A small self-supervised image encoder, trained from scratch.
Model: 1.46M parameters, norm batchnorm, widths [48, 80, 144, 256].
Rows from block 4, named by matrix and row number. Each number is 200 + 30 x the weight over the matrix's rms, rounded and kept within 0 to 999. All counts start at 0.
# convs1: grouped (4 groups) 3x3 conv, stride 2 (model.blocks.4.convs.1.weight, 144x36x3x3), inputs within the group 12-23, a 3x3 kernel for each
convs1.57,181,233,216,199,166,221,128,183,248,219,226,213,214,219,179,207,222,177,202,197,123,251,215,112,220,248,190,189,184,143,224,204,179,209,162,190,196,165,217,209,144,198,208,125,176,255,208,243,181,180,267,196,192,257,193,234,169,212,150,209,178,166,235,186,176,206,204,179,194,202,181,189,205,248,287,162,227,252,172,251,189,117,236,225,177,236,274,199,244,207,215,223,220,245,179,224,202,274,175,229,151,172,181,186,194,222,186,198
convs1.58,159,196,204,117,178,164,199,216,153,194,244,215,190,181,171,226,205,188,193,134,208,178,205,220,137,200,266,203,232,213,173,239,239,212,219,196,179,154,216,210,165,261,201,181,198,184,179,192,231,196,138,223,194,157,246,200,207,218,171,210,269,196,140,215,227,157,264,195,248,216,247,204,208,211,202,161,217,250,146,237,229,247,171,88,130,156,164,178,203,177,231,209,184,237,151,208,165,123,200,221,211,216,245,213,184,258,214,151
convs1.59,232,192,165,250,191,136,184,185,219,193,193,212,156,217,193,198,188,222,145,189,213,178,189,147,258,206,152,178,230,201,163,199,190,181,225,210,164,196,198,200,170,196,219,194,178,217,205,188,210,203,220,192,216,231,242,185,207,280,202,216,203,270,199,175,219,162,197,209,255,217,192,200,179,219,244,216,204,184,228,160,174,181,225,211,199,194,149,179,214,244,243,270,256,187,239,226,147,113,188,194,223,276,217,163,217,209,210,219
convs1.60,196,186,204,158,151,198,157,181,190,246,211,172,219,167,229,215,210,205,198,193,159,239,218,191,229,235,213,186,198,188,187,227,201,170,178,171,219,194,188,186,213,189,213,209,205,201,173,143,244,163,117,139,123,136,203,224,248,190,182,312,178,220,241,183,217,199,235,160,144,211,174,177,186,213,198,160,207,159,154,176,171,156,213,236,223,193,181,215,232,239,206,222,216,171,213,197,162,173,258,223,217,219,215,222,174,189,152,147
convs1.61,179,174,191,210,191,181,275,218,211,200,199,183,169,231,171,193,182,180,192,189,186,196,168,236,194,172,233,223,212,244,228,209,227,217,252,226,142,164,202,206,217,184,227,191,180,188,198,161,220,184,235,193,205,192,169,151,164,190,221,191,137,180,162,201,199,169,237,187,214,189,236,286,218,166,212,206,158,156,225,152,159,236,214,192,272,238,224,172,264,291,196,227,203,188,140,205,214,241,249,185,196,220,227,211,237,154,221,206
convs1.62,187,221,207,154,187,187,181,229,174,204,217,165,211,203,197,198,215,189,218,259,213,256,245,155,281,214,177,242,237,205,292,227,235,243,265,238,254,256,206,243,219,233,204,183,194,164,128,136,163,188,205,207,195,246,197,225,191,208,140,173,223,202,238,164,147,156,169,173,168,181,199,111,177,223,201,180,205,177,230,168,196,128,262,302,183,225,266,183,154,180,175,188,192,148,165,252,180,226,190,213,198,171,200,185,234,227,234,242
convs1.63,194,199,181,236,199,217,169,154,131,245,250,239,246,190,212,220,174,173,187,181,177,175,134,173,217,245,262,175,166,175,207,207,228,174,224,190,212,196,199,209,201,191,245,212,196,187,140,136,186,195,151,192,208,212,234,207,214,232,206,243,175,140,209,220,169,193,219,235,191,199,163,182,180,148,161,150,158,184,197,188,176,172,170,175,146,222,211,162,157,172,184,185,175,211,195,200,234,175,194,180,186,170,171,255,198,231,265,212
convs1.64,219,252,225,191,250,222,194,203,235,242,212,233,195,202,190,166,222,199,180,214,212,198,231,177,212,174,197,196,190,199,196,179,202,177,175,172,209,219,207,229,230,188,224,206,170,212,173,185,215,197,204,167,219,174,221,218,171,205,205,180,187,151,193,171,209,177,203,199,258,161,286,276,183,203,233,179,192,200,160,157,171,155,196,189,207,168,159,174,138,204,209,170,182,171,185,162,178,193,238,208,199,231,215,228,238,181,165,185
convs1.65,195,171,215,190,198,158,198,164,197,227,188,199,182,189,191,148,233,170,168,195,250,234,195,229,268,240,236,243,196,188,193,183,174,170,181,186,167,167,161,199,171,196,199,190,214,227,236,163,206,211,142,183,153,167,177,177,182,124,177,142,121,133,214,161,176,212,221,212,215,280,225,202,145,220,214,223,204,199,238,227,200,163,216,210,203,183,207,198,222,218,202,228,252,253,239,265,203,231,239,171,200,189,197,198,172,161,181,164
convs1.66,205,216,222,234,224,239,244,216,205,217,181,167,235,218,201,208,214,196,208,241,197,246,224,256,255,288,277,164,195,177,194,200,205,192,202,215,211,197,228,197,209,256,211,271,227,167,184,177,172,178,172,186,208,193,224,207,231,178,184,212,186,173,192,195,202,189,170,214,123,220,194,198,208,242,213,197,216,211,175,212,192,162,220,193,220,210,176,148,183,180,203,203,177,197,168,194,202,185,231,217,224,256,208,220,236,196,201,174
convs1.67,199,198,154,205,201,212,191,169,209,171,176,212,176,250,200,235,187,192,214,177,186,204,224,247,205,223,204,185,164,160,187,213,209,193,201,217,179,178,165,208,220,162,137,169,137,208,228,180,207,222,164,169,207,234,176,202,175,187,219,191,189,187,193,205,212,254,217,208,238,257,220,179,214,200,214,194,186,148,160,180,190,162,211,241,155,137,322,273,357,291,217,220,217,184,204,200,178,175,158,227,214,168,216,241,164,168,178,201
convs1.68,157,202,176,190,260,217,186,267,209,258,203,182,275,160,139,233,176,143,237,176,150,193,178,215,231,178,214,133,169,220,173,192,202,216,235,245,143,202,226,158,237,215,158,194,213,221,178,213,207,213,219,157,208,224,126,185,264,163,241,236,176,211,209,212,217,132,297,150,181,211,161,181,251,226,181,276,197,201,256,207,214,156,193,204,153,210,200,191,184,210,266,232,115,276,159,161,245,166,184,205,234,206,158,208,191,174,173,250
convs1.69,223,209,198,214,201,268,208,218,243,204,203,244,189,206,207,186,173,179,234,262,246,157,213,186,161,178,171,216,187,173,225,180,191,214,154,202,240,201,175,193,198,115,156,116,131,203,165,182,197,179,147,179,156,160,242,211,221,159,214,172,187,149,170,171,204,220,169,194,201,192,181,187,154,200,197,164,206,236,246,277,247,213,206,198,244,168,226,214,195,202,160,216,226,195,220,240,201,287,275,168,176,172,188,187,171,201,180,186
convs1.70,151,181,194,242,196,206,202,197,230,204,211,202,250,180,201,177,213,201,201,227,182,261,191,186,180,218,256,196,184,187,179,183,200,185,190,200,172,213,236,190,203,206,159,160,203,161,220,230,202,231,239,236,208,190,191,169,178,174,170,204,220,175,186,237,195,176,205,238,215,197,172,185,171,209,255,201,204,267,199,255,275,140,165,205,192,198,278,194,252,257,204,172,172,224,212,159,149,177,178,190,195,225,219,208,218,210,182,182
convs1.71,214,217,185,219,211,198,115,176,168,200,217,186,235,203,196,166,166,195,242,188,147,169,185,195,219,191,201,199,222,197,185,225,214,197,203,205,187,205,169,265,251,183,206,214,183,186,192,237,213,152,245,316,281,249,222,204,209,196,211,204,151,183,162,235,196,179,233,170,173,254,211,215,228,201,219,197,254,203,177,176,223,215,227,226,185,147,146,104,123,121,181,202,172,212,203,221,170,193,225,187,149,191,200,204,249,250,282,264
convs1.72,152,188,216,172,209,258,217,276,269,213,185,185,225,188,204,239,242,241,163,168,211,215,214,261,201,246,217,208,235,224,208,173,164,237,220,185,192,198,238,202,223,222,261,229,203,179,224,239,255,249,252,220,218,218,220,194,214,189,237,236,229,222,180,189,231,225,164,160,214,170,183,215,193,177,156,171,173,136,228,183,156,202,244,194,187,211,238,203,242,248,176,171,182,234,210,165,199,192,202,164,170,191,155,201,173,225,207,181
convs1.73,234,208,163,269,190,158,234,259,196,210,176,187,242,207,208,233,192,211,176,195,178,174,203,192,207,151,200,186,177,173,243,158,232,150,135,195,210,197,184,239,179,198,213,206,196,194,173,273,225,198,242,192,190,246,179,185,207,154,219,223,161,164,175,198,207,176,190,186,132,201,201,220,174,168,211,143,211,187,157,252,228,189,179,166,186,185,218,199,242,212,203,212,232,172,186,206,215,172,169,188,154,172,181,149,119,222,150,162
convs1.74,194,177,151,146,155,190,162,157,212,251,212,174,211,172,188,221,184,170,185,198,190,207,222,201,249,230,202,187,183,184,203,221,224,193,194,217,230,229,239,227,240,267,233,310,239,189,213,242,163,217,199,192,226,211,195,192,212,179,231,215,223,198,214,204,194,206,226,168,235,201,197,189,201,157,218,177,196,159,226,200,173,189,208,199,181,194,175,194,165,157,191,211,197,198,218,221,180,198,224,248,242,205,241,256,232,223,278,178
convs1.75,173,176,217,186,216,179,184,167,174,218,228,189,191,202,122,177,172,171,197,147,189,175,149,185,205,249,230,233,250,249,199,201,237,204,175,215,176,191,160,198,187,197,177,214,191,222,232,226,215,179,230,182,189,202,227,178,166,190,224,199,192,207,217,196,177,193,199,172,217,196,216,205,194,241,218,246,212,172,238,189,130,199,234,196,180,224,206,232,198,200,260,267,245,236,217,257,173,204,202,209,140,189,204,218,233,220,252,248
convs1.76,199,197,193,197,234,179,144,177,248,232,190,186,207,163,197,226,269,228,189,224,205,209,232,190,207,174,180,149,212,158,169,207,160,247,239,179,220,175,180,207,209,174,230,195,205,184,245,200,215,210,235,212,211,154,201,182,207,170,170,199,199,193,210,205,188,165,226,225,201,196,200,213,165,159,215,151,134,320,192,246,327,228,208,210,141,166,188,161,190,175,166,199,210,178,199,218,190,216,164,177,172,182,139,156,176,223,163,163
convs1.77,180,204,226,170,243,302,168,236,282,170,156,148,205,143,206,189,147,208,177,204,197,190,232,183,170,250,223,155,168,212,182,181,174,196,191,213,183,211,211,197,214,273,231,231,225,157,200,189,159,164,176,169,168,152,182,222,221,193,203,267,197,211,257,219,209,225,200,208,169,178,191,206,207,195,169,167,197,164,175,168,181,162,187,274,158,161,182,186,200,222,247,218,178,197,237,225,220,219,203,110,209,222,177,194,212,178,175,202
convs1.78,154,189,131,235,253,196,156,163,187,190,202,210,187,206,196,211,170,187,230,230,184,182,189,208,137,168,166,192,190,199,249,182,211,216,261,273,188,179,156,192,221,166,169,185,161,174,172,157,194,188,174,201,216,163,242,243,243,201,159,218,190,191,196,198,174,211,238,174,168,208,173,205,223,167,162,175,228,204,175,223,262,216,249,205,186,205,179,211,239,205,225,195,179,190,149,212,234,209,220,180,185,162,189,159,145,158,163,203
convs1.79,183,160,147,211,191,150,197,177,216,216,164,217,196,188,179,194,182,167,211,201,198,222,211,233,184,173,218,204,184,199,211,198,203,216,184,176,200,165,162,168,218,196,224,217,187,227,217,233,209,197,200,196,147,140,216,220,181,201,225,211,181,164,208,192,212,191,211,191,207,211,225,215,226,202,226,217,203,203,195,200,224,231,211,176,199,176,151,221,190,209,220,209,170,232,212,219,195,143,165,192,181,142,220,233,228,216,258,234
convs1.80,196,175,140,239,199,165,235,227,208,240,199,179,243,223,167,195,224,202,224,176,187,185,186,181,210,177,197,156,173,216,157,190,176,150,144,109,209,190,207,195,204,247,160,148,213,192,175,184,157,204,172,187,137,167,223,188,166,212,205,189,198,221,194,210,191,185,197,197,178,207,203,199,237,264,193,232,209,212,225,215,236,196,172,170,164,181,172,225,242,218,233,227,226,179,189,224,190,157,191,189,241,262,210,212,215,212,194,199
convs1.81,210,196,230,190,195,210,182,200,218,184,241,193,179,207,225,195,228,191,222,226,234,208,197,211,239,216,235,219,188,205,235,244,228,214,202,214,137,179,222,178,179,171,195,232,246,208,225,197,243,200,199,213,194,230,164,167,181,180,192,204,193,174,246,222,201,215,184,235,200,200,219,180,242,241,216,214,182,207,226,212,181,173,145,206,189,175,209,165,168,161,198,211,215,217,229,215,203,206,221,224,158,188,146,176,158,143,158,143
convs1.82,158,148,172,199,209,147,192,203,180,149,154,186,165,180,138,202,212,174,191,186,225,211,207,236,193,216,256,216,163,180,197,155,213,162,210,214,224,214,202,218,228,278,242,267,241,180,208,169,198,193,226,168,198,216,197,245,223,170,225,220,207,221,230,187,203,208,169,195,143,195,176,184,210,218,213,209,242,177,273,226,138,214,192,191,199,199,167,171,158,150,202,197,203,212,217,226,247,216,250,208,208,230,236,162,253,242,217,213
convs1.83,179,229,185,221,210,188,237,217,210,230,164,180,196,211,178,176,170,130,184,152,170,184,186,201,240,237,246,191,190,192,193,225,201,154,208,238,203,174,191,174,210,161,218,202,177,213,162,221,206,197,231,174,182,241,181,184,167,165,176,168,213,229,206,186,203,195,214,288,223,220,177,223,171,141,190,187,194,218,169,203,228,229,177,187,216,210,197,177,216,221,175,162,159,188,226,204,170,194,191,192,190,164,141,164,153,205,223,180
convs1.84,150,173,258,116,180,192,170,189,178,192,186,245,158,185,167,180,151,170,196,183,183,216,195,223,261,296,249,199,219,192,215,202,214,174,209,255,213,223,198,133,144,183,207,197,190,157,207,201,200,199,254,191,207,150,187,194,227,215,173,241,216,238,232,204,202,218,215,182,209,193,195,200,201,134,179,204,149,168,193,191,205,160,244,278,164,227,219,119,190,146,172,173,207,214,192,226,235,234,258,200,225,187,168,174,152,182,171,180
convs1.85,175,196,208,198,210,237,194,224,254,225,222,189,223,187,154,216,196,203,192,194,210,204,182,198,179,165,159,199,170,170,201,205,197,183,208,203,175,188,187,191,191,196,177,192,222,183,202,186,188,198,192,213,236,207,239,205,220,196,190,204,180,201,221,159,163,188,205,224,237,191,190,190,189,199,237,178,174,220,184,161,194,178,163,189,170,182,214,227,216,220,214,217,219,217,187,225,215,204,232,193,212,252,227,218,216,234,238,201
convs1.86,174,206,214,214,216,179,207,243,207,201,188,197,230,213,220,212,219,201,196,184,227,214,175,181,206,163,161,199,152,186,213,217,223,178,225,232,172,189,164,165,198,151,217,184,144,209,179,216,207,187,162,182,152,201,205,225,226,179,158,232,178,182,191,191,218,229,186,216,201,210,191,179,210,216,203,182,209,192,176,198,191,218,211,190,191,204,205,188,192,212,158,230,248,227,219,239,195,252,233,209,195,209,192,174,191,199,179,183
convs1.87,197,194,170,157,192,233,182,185,193,172,195,214,163,186,210,230,225,200,210,212,170,185,209,193,220,175,194,196,234,269,204,230,295,221,311,280,167,186,151,192,204,191,218,243,197,191,201,209,191,213,256,207,304,266,188,191,190,197,206,157,233,209,159,209,204,190,208,245,229,166,200,170,219,198,205,234,198,199,167,157,166,185,225,236,228,206,245,184,312,265,176,174,197,187,205,227,167,154,159,225,228,213,190,214,201,252,241,244
convs1.88,200,186,207,173,208,170,183,191,146,180,212,228,205,215,183,213,239,181,215,224,215,189,180,193,186,194,216,186,179,195,221,192,166,222,230,224,236,243,240,248,211,225,209,156,171,166,184,189,171,191,142,151,211,187,195,175,195,169,144,179,173,162,184,192,190,234,171,211,195,203,218,196,194,214,206,185,220,240,213,172,206,192,189,216,169,130,209,179,204,193,143,161,182,147,170,168,208,189,233,201,307,281,198,190,307,174,197,276
convs1.89,215,218,193,194,188,213,187,243,231,219,207,262,199,184,316,209,215,264,181,176,200,217,164,166,230,218,171,205,231,188,201,216,200,219,166,139,245,192,161,232,186,214,217,192,161,265,244,167,273,208,162,223,233,167,162,160,197,188,208,195,197,218,224,183,184,183,222,179,178,191,197,191,182,201,205,184,210,278,163,200,220,206,198,203,197,185,211,204,274,235,219,236,206,206,261,176,189,205,154,177,117,158,201,149,199,203,176,171
convs1.90,222,198,236,195,216,197,232,169,137,225,234,265,221,217,231,189,192,164,187,212,184,166,194,198,182,229,180,206,272,255,212,211,163,186,159,213,214,221,188,207,184,161,226,210,206,221,181,178,191,254,179,184,192,224,158,215,211,189,172,209,196,237,198,228,177,197,175,209,220,202,198,220,198,222,183,201,202,166,154,173,171,171,170,162,231,194,189,180,213,200,219,240,228,234,175,204,208,218,224,192,205,194,123,221,226,148,166,204
convs1.91,227,251,230,196,195,193,204,222,166,201,195,210,211,183,212,165,158,199,242,193,186,218,202,219,178,212,204,197,176,203,233,213,202,217,195,191,205,244,216,192,203,183,150,186,156,244,169,209,209,198,177,211,155,161,179,196,223,185,240,242,183,256,264,222,203,197,239,170,201,222,184,192,137,223,227,227,237,316,200,267,224,205,195,192,183,219,176,162,164,159,196,195,211,173,212,219,198,207,269,204,190,168,217,214,181,182,219,188
convs1.92,200,178,176,162,155,161,145,141,145,211,212,201,232,252,269,174,202,246,231,181,171,232,192,224,219,192,195,235,208,238,251,226,232,199,241,236,206,174,196,202,197,178,216,164,190,215,191,218,222,222,210,223,206,234,219,210,190,227,177,139,250,214,191,191,219,196,163,191,228,172,182,176,211,179,170,250,273,263,268,301,279,243,226,230,181,231,246,191,187,223,189,175,186,198,201,169,201,171,193,217,226,228,195,178,202,209,201,177
convs1.93,203,207,140,243,165,141,189,140,151,217,199,189,203,219,153,223,173,199,197,224,197,183,216,181,209,194,164,130,185,226,151,177,231,188,261,329,219,223,195,170,183,167,156,156,224,174,177,209,163,148,211,213,200,299,206,207,174,211,191,140,160,207,170,212,198,229,244,219,213,198,185,163,211,169,212,220,166,164,165,173,250,163,227,242,149,145,163,224,222,257,217,159,197,197,169,223,184,176,201,219,238,216,180,178,174,136,187,239
convs1.94,156,205,163,204,196,185,218,232,240,214,188,210,203,213,189,240,223,176,166,204,220,174,218,216,224,214,222,220,200,210,274,228,260,137,204,184,209,159,169,191,187,159,227,211,218,184,195,198,198,185,206,221,209,220,221,214,222,202,211,242,229,232,197,187,171,153,229,203,230,176,211,222,241,287,304,222,268,253,145,143,105,170,139,159,172,182,152,246,267,272,204,218,202,264,219,215,184,195,250,199,172,170,206,160,192,202,194,222
convs1.95,207,220,177,200,197,206,182,260,229,169,166,193,180,183,204,182,232,204,221,208,187,206,186,218,166,204,199,217,205,215,231,199,248,233,261,231,209,236,215,216,196,200,189,163,247,166,162,152,228,187,222,231,192,192,178,208,197,163,189,209,171,172,213,208,218,210,176,157,167,196,202,189,189,179,192,225,226,216,194,202,171,232,215,211,257,222,240,243,285,256,199,241,236,180,198,222,171,165,219,288,235,220,216,212,221,185,235,226
convs1.96,226,225,233,203,176,252,241,221,259,228,209,138,201,183,106,173,138,189,242,155,187,246,171,221,200,192,201,207,209,167,198,186,190,204,212,200,188,278,301,223,209,266,189,175,223,195,229,217,198,178,211,196,206,208,229,195,204,194,176,170,194,189,253,216,199,174,227,222,182,203,214,188,180,175,163,202,199,228,146,191,248,214,185,190,221,167,199,226,191,211,211,230,220,201,224,219,203,182,188,226,219,280,180,187,254,200,149,174
convs1.97,214,231,167,199,206,168,175,177,171,220,253,264,218,250,230,188,202,176,212,173,194,188,186,204,216,220,208,186,222,195,183,165,180,192,173,183,205,169,187,211,226,209,186,203,197,205,211,185,210,228,210,211,213,225,205,199,163,219,185,187,222,201,166,218,217,208,207,206,213,201,201,226,199,209,162,199,212,138,204,188,149,219,207,214,175,204,179,179,177,210,209,238,184,208,183,191,198,176,191,166,145,168,146,179,201,178,169,234
convs1.98,240,188,168,235,179,209,249,228,217,123,146,202,179,200,191,183,271,244,206,240,209,206,221,205,186,191,202,226,235,223,224,228,182,207,217,182,188,181,217,225,194,226,214,226,184,177,202,196,148,219,200,183,201,214,221,262,203,238,246,235,230,225,181,196,211,194,183,218,207,194,181,204,183,202,192,185,200,174,194,199,206,191,204,174,206,206,198,213,214,189,263,247,225,204,232,207,197,202,175,189,145,180,185,190,185,177,123,216
convs1.99,179,172,199,168,184,228,185,203,207,199,184,218,208,196,173,264,265,212,159,191,147,229,220,202,216,186,225,228,235,215,196,202,213,236,271,222,188,197,199,179,190,161,155,178,177,149,230,167,185,204,168,220,236,183,211,187,148,207,185,186,188,190,213,183,170,171,211,223,225,174,223,240,214,229,205,171,171,264,228,150,196,172,211,135,242,230,174,192,215,200,202,201,217,217,200,217,190,232,244,203,172,182,214,250,203,213,225,221
convs1.100,216,190,239,185,170,214,207,194,198,206,184,193,204,183,240,199,219,278,206,164,211,228,213,226,188,167,191,218,199,177,200,171,202,189,190,215,184,179,137,199,214,159,227,236,172,225,205,187,209,180,220,215,184,188,175,188,194,177,215,170,188,208,195,228,189,174,203,225,228,194,198,193,146,184,175,170,226,218,162,201,196,240,181,214,202,183,173,201,189,225,177,222,166,183,192,158,252,213,174,175,163,171,179,209,188,227,172,206
convs1.101,186,198,172,204,187,220,151,183,242,209,219,192,239,168,195,214,245,215,158,192,240,208,187,233,167,188,255,181,208,249,192,215,198,205,168,172,167,206,220,182,194,200,185,139,251,196,234,235,188,200,210,216,216,172,191,194,206,176,171,228,189,189,208,207,197,227,190,239,190,193,248,218,226,241,170,281,199,211,246,224,248,188,218,211,178,189,178,203,181,164,191,165,187,195,177,180,186,177,153,168,218,215,145,220,185,187,192,211
convs1.102,207,199,190,181,187,192,224,202,195,168,212,193,266,210,228,250,241,240,220,182,202,213,242,230,249,212,193,218,193,232,169,214,272,193,288,223,188,192,173,190,182,198,207,206,167,210,231,246,189,211,242,206,226,207,228,177,181,224,241,178,225,234,175,182,186,204,196,159,193,177,213,190,192,187,186,231,144,169,244,218,166,199,192,192,186,209,206,206,185,217,226,172,151,235,174,190,222,211,207,183,189,178,193,203,140,208,212,176
convs1.103,210,211,207,211,232,189,179,176,179,213,196,226,163,196,177,180,152,146,204,146,190,191,184,170,198,186,168,208,229,168,192,177,169,189,183,187,172,218,212,192,174,214,231,214,212,224,168,151,186,155,145,168,163,185,199,206,211,195,199,272,201,229,201,200,178,201,170,227,183,182,215,215,192,235,211,233,229,190,240,226,201,222,182,184,210,136,141,190,150,139,201,239,237,213,219,231,212,229,196,166,148,157,178,186,165,176,179,167
convs1.104,165,145,186,124,148,183,216,170,165,170,245,254,150,245,277,176,282,223,185,188,202,203,177,180,181,199,163,213,219,211,210,199,211,172,196,227,150,186,216,170,162,190,159,232,189,177,216,208,173,207,245,210,183,193,187,204,176,179,220,200,191,189,197,175,194,205,175,140,222,174,213,201,202,165,202,186,187,263,217,193,200,164,190,167,197,203,187,214,202,192,190,196,160,244,209,180,238,189,184,185,196,177,208,225,170,153,171,218
convs1.105,183,196,221,170,215,196,206,201,225,220,202,195,180,210,207,213,220,196,216,188,197,184,184,188,174,165,175,210,173,218,196,176,150,185,166,165,157,145,148,205,204,143,251,242,250,244,209,224,246,184,198,228,212,234,213,176,180,207,209,209,151,174,188,208,217,225,234,199,269,188,204,187,204,183,217,133,198,202,191,173,238,200,217,235,201,174,220,187,152,213,197,182,192,170,200,203,203,215,203,148,169,174,159,201,191,210,248,230
convs1.106,187,185,143,205,206,131,216,187,164,179,168,219,236,159,192,210,225,191,211,221,211,164,204,198,160,183,222,189,190,200,154,191,213,182,223,214,217,226,203,242,221,260,239,196,206,216,181,189,238,214,228,195,211,150,184,242,220,188,216,228,176,201,215,183,203,187,231,182,180,216,195,193,178,187,211,190,184,176,209,221,145,218,193,180,204,222,214,177,176,167,207,186,259,230,205,244,194,181,235,198,192,188,187,195,178,241,223,202
convs1.107,247,207,220,229,230,163,226,216,185,181,177,246,237,212,264,236,267,211,190,195,205,239,244,200,231,212,193,174,183,195,208,186,200,187,179,191,231,211,137,241,171,160,240,218,205,196,210,180,210,195,187,210,230,229,202,210,184,196,211,151,182,215,197,194,161,209,164,193,203,203,178,173,180,209,210,195,208,237,183,209,210,171,197,192,171,180,172,216,224,206,199,137,146,207,194,181,187,198,206,221,163,160,185,200,196,164,175,240
convs1.108,217,269,248,246,225,269,173,164,223,144,163,167,198,171,142,213,238,244,204,197,181,226,176,204,185,270,268,227,232,211,174,171,168,202,207,172,173,190,146,208,203,207,243,228,281,154,145,148,175,200,173,261,267,238,214,222,205,222,256,213,206,203,169,163,224,201,220,181,186,211,210,189,173,180,194,228,181,178,244,213,198,204,222,191,232,215,218,191,225,188,231,208,208,246,203,218,164,212,157,212,195,183,248,210,201,215,217,156
convs1.109,223,251,221,221,257,265,177,150,176,175,233,189,218,200,209,231,238,256,160,197,210,130,187,194,195,239,213,266,230,217,208,231,218,187,211,199,208,217,189,183,194,188,165,148,159,170,182,197,222,217,217,253,218,228,167,167,175,209,189,201,204,253,199,160,151,174,178,199,203,188,163,237,224,278,260,167,218,239,194,202,189,181,208,191,176,203,216,166,143,216,203,231,234,233,207,249,217,215,230,193,195,198,253,206,178,159,137,168
convs1.110,210,237,221,210,252,252,212,205,217,204,201,164,182,171,189,194,225,188,189,209,195,166,212,164,218,170,204,200,261,262,230,250,220,200,191,235,174,168,208,190,165,182,166,155,171,204,193,191,180,184,166,189,178,214,153,188,186,231,198,152,228,210,164,201,168,175,179,192,180,182,234,198,233,238,261,200,190,200,154,152,199,190,187,170,223,192,184,179,190,253,172,192,194,181,186,196,245,256,227,206,192,216,204,188,212,222,255,203
convs1.111,167,164,188,133,166,208,182,231,230,199,225,189,175,211,248,192,209,231,214,239,182,208,175,177,237,185,179,217,241,217,209,234,236,239,229,210,246,232,191,228,250,208,234,187,187,202,181,150,192,196,167,187,174,165,152,163,175,189,201,182,190,201,146,175,185,195,190,217,203,188,225,207,225,218,237,274,219,213,252,249,197,209,205,179,227,182,167,224,164,165,176,177,233,204,229,228,196,229,229,225,198,254,218,161,215,185,190,206
convs1.112,226,148,183,207,228,140,216,215,200,210,166,169,196,172,153,177,155,157,182,159,196,187,155,218,202,119,132,200,195,176,224,208,189,216,190,186,165,203,227,179,204,212,194,229,185,200,173,143,195,159,176,187,206,176,195,194,215,244,236,212,236,309,257,211,221,218,209,207,199,229,212,188,178,208,194,192,213,215,213,202,237,170,170,221,193,198,192,194,174,174,178,255,234,224,243,209,251,324,267,201,192,144,204,203,146,196,201,174
convs1.113,214,200,167,199,205,139,194,201,189,196,203,218,201,231,199,257,250,188,161,221,255,192,173,185,189,222,249,222,167,196,217,183,201,169,213,194,217,217,213,163,158,209,205,215,231,212,193,210,209,189,181,244,268,157,191,212,243,218,184,239,166,197,232,197,178,229,176,175,190,194,210,190,135,192,180,186,171,155,204,200,196,209,204,178,234,191,225,162,195,219,170,184,199,241,182,211,196,166,219,207,184,184,221,195,172,194,204,202
convs1.114,194,160,239,197,187,221,178,202,147,161,206,218,180,178,163,177,164,198,181,198,244,146,217,276,159,196,260,194,183,171,177,240,183,194,261,217,215,169,218,185,176,192,198,137,163,179,237,175,248,220,217,213,224,210,159,176,192,203,202,238,176,205,221,200,183,176,192,176,175,196,133,154,188,155,201,194,135,162,240,211,190,189,207,196,198,131,211,151,212,188,199,271,224,238,189,177,251,239,197,249,253,206,212,195,176,223,209,193
convs1.115,200,204,196,240,211,200,198,210,189,208,177,182,213,216,204,205,225,241,163,205,201,211,183,208,230,238,215,257,237,184,189,217,211,209,198,175,213,218,152,177,160,145,120,115,103,220,217,177,162,173,165,197,182,171,193,226,261,214,202,226,200,193,200,202,194,197,221,214,184,170,218,175,195,150,157,166,186,158,170,172,178,163,159,106,218,233,266,266,302,289,212,153,197,228,177,191,224,171,213,214,174,168,196,202,203,258,213,223
convs1.116,196,184,176,223,212,216,174,186,231,175,152,147,184,163,157,190,192,194,212,211,186,229,200,194,256,222,206,212,200,225,174,199,250,125,149,165,221,175,202,175,204,261,162,183,186,189,193,147,206,194,154,154,200,193,197,174,213,237,179,195,204,239,249,217,159,165,219,179,147,216,236,208,227,191,180,230,229,221,180,244,229,200,222,214,202,254,235,134,165,210,211,173,194,162,239,213,154,196,263,152,200,206,169,192,265,196,177,187
convs1.117,209,229,165,225,174,249,203,184,232,215,186,197,196,171,191,173,175,182,237,251,225,246,178,151,237,211,185,197,198,219,159,216,177,196,188,173,288,185,192,207,173,186,211,225,217,226,166,147,197,179,166,226,221,202,200,183,194,151,190,199,183,211,227,195,196,235,185,207,222,235,226,237,185,190,206,190,180,136,197,215,212,206,169,179,178,157,139,163,197,173,233,190,104,240,197,173,282,232,241,246,181,177,198,190,223,194,207,216
convs1.118,237,225,171,223,251,176,184,200,224,233,216,203,262,184,144,266,241,157,184,149,201,187,199,218,227,196,146,175,190,183,244,208,188,142,231,217,198,134,148,207,197,179,183,214,222,197,191,186,253,242,184,176,175,302,176,185,195,180,141,177,169,185,219,178,172,195,185,202,202,195,197,193,211,199,172,214,228,180,200,254,165,231,169,197,191,236,220,220,167,165,169,176,264,170,146,269,180,106,249,166,172,245,179,170,238,172,119,185
convs1.119,161,166,151,170,165,234,214,310,287,193,187,179,202,210,181,207,187,218,243,200,209,218,227,182,191,160,164,192,207,201,212,199,242,234,228,244,233,204,173,207,194,142,184,182,176,197,221,213,192,239,157,162,139,118,218,217,175,221,231,206,194,192,183,197,137,161,180,192,194,204,181,230,233,258,245,214,213,224,206,163,143,228,180,163,201,213,133,214,196,206,238,250,208,215,209,205,211,230,216,210,192,183,193,202,163,207,194,228
convs1.120,153,168,155,147,134,126,199,170,115,201,235,236,239,233,175,185,190,189,209,182,191,207,201,228,161,166,187,235,205,165,219,238,160,226,193,205,210,211,208,247,242,219,221,245,212,165,191,171,171,183,191,185,216,222,189,190,184,174,216,226,197,211,251,198,219,188,225,196,215,184,193,216,227,195,246,212,220,211,198,217,191,224,198,169,241,206,189,186,186,184,212,198,199,224,206,188,217,204,205,221,227,199,218,213,169,228,202,214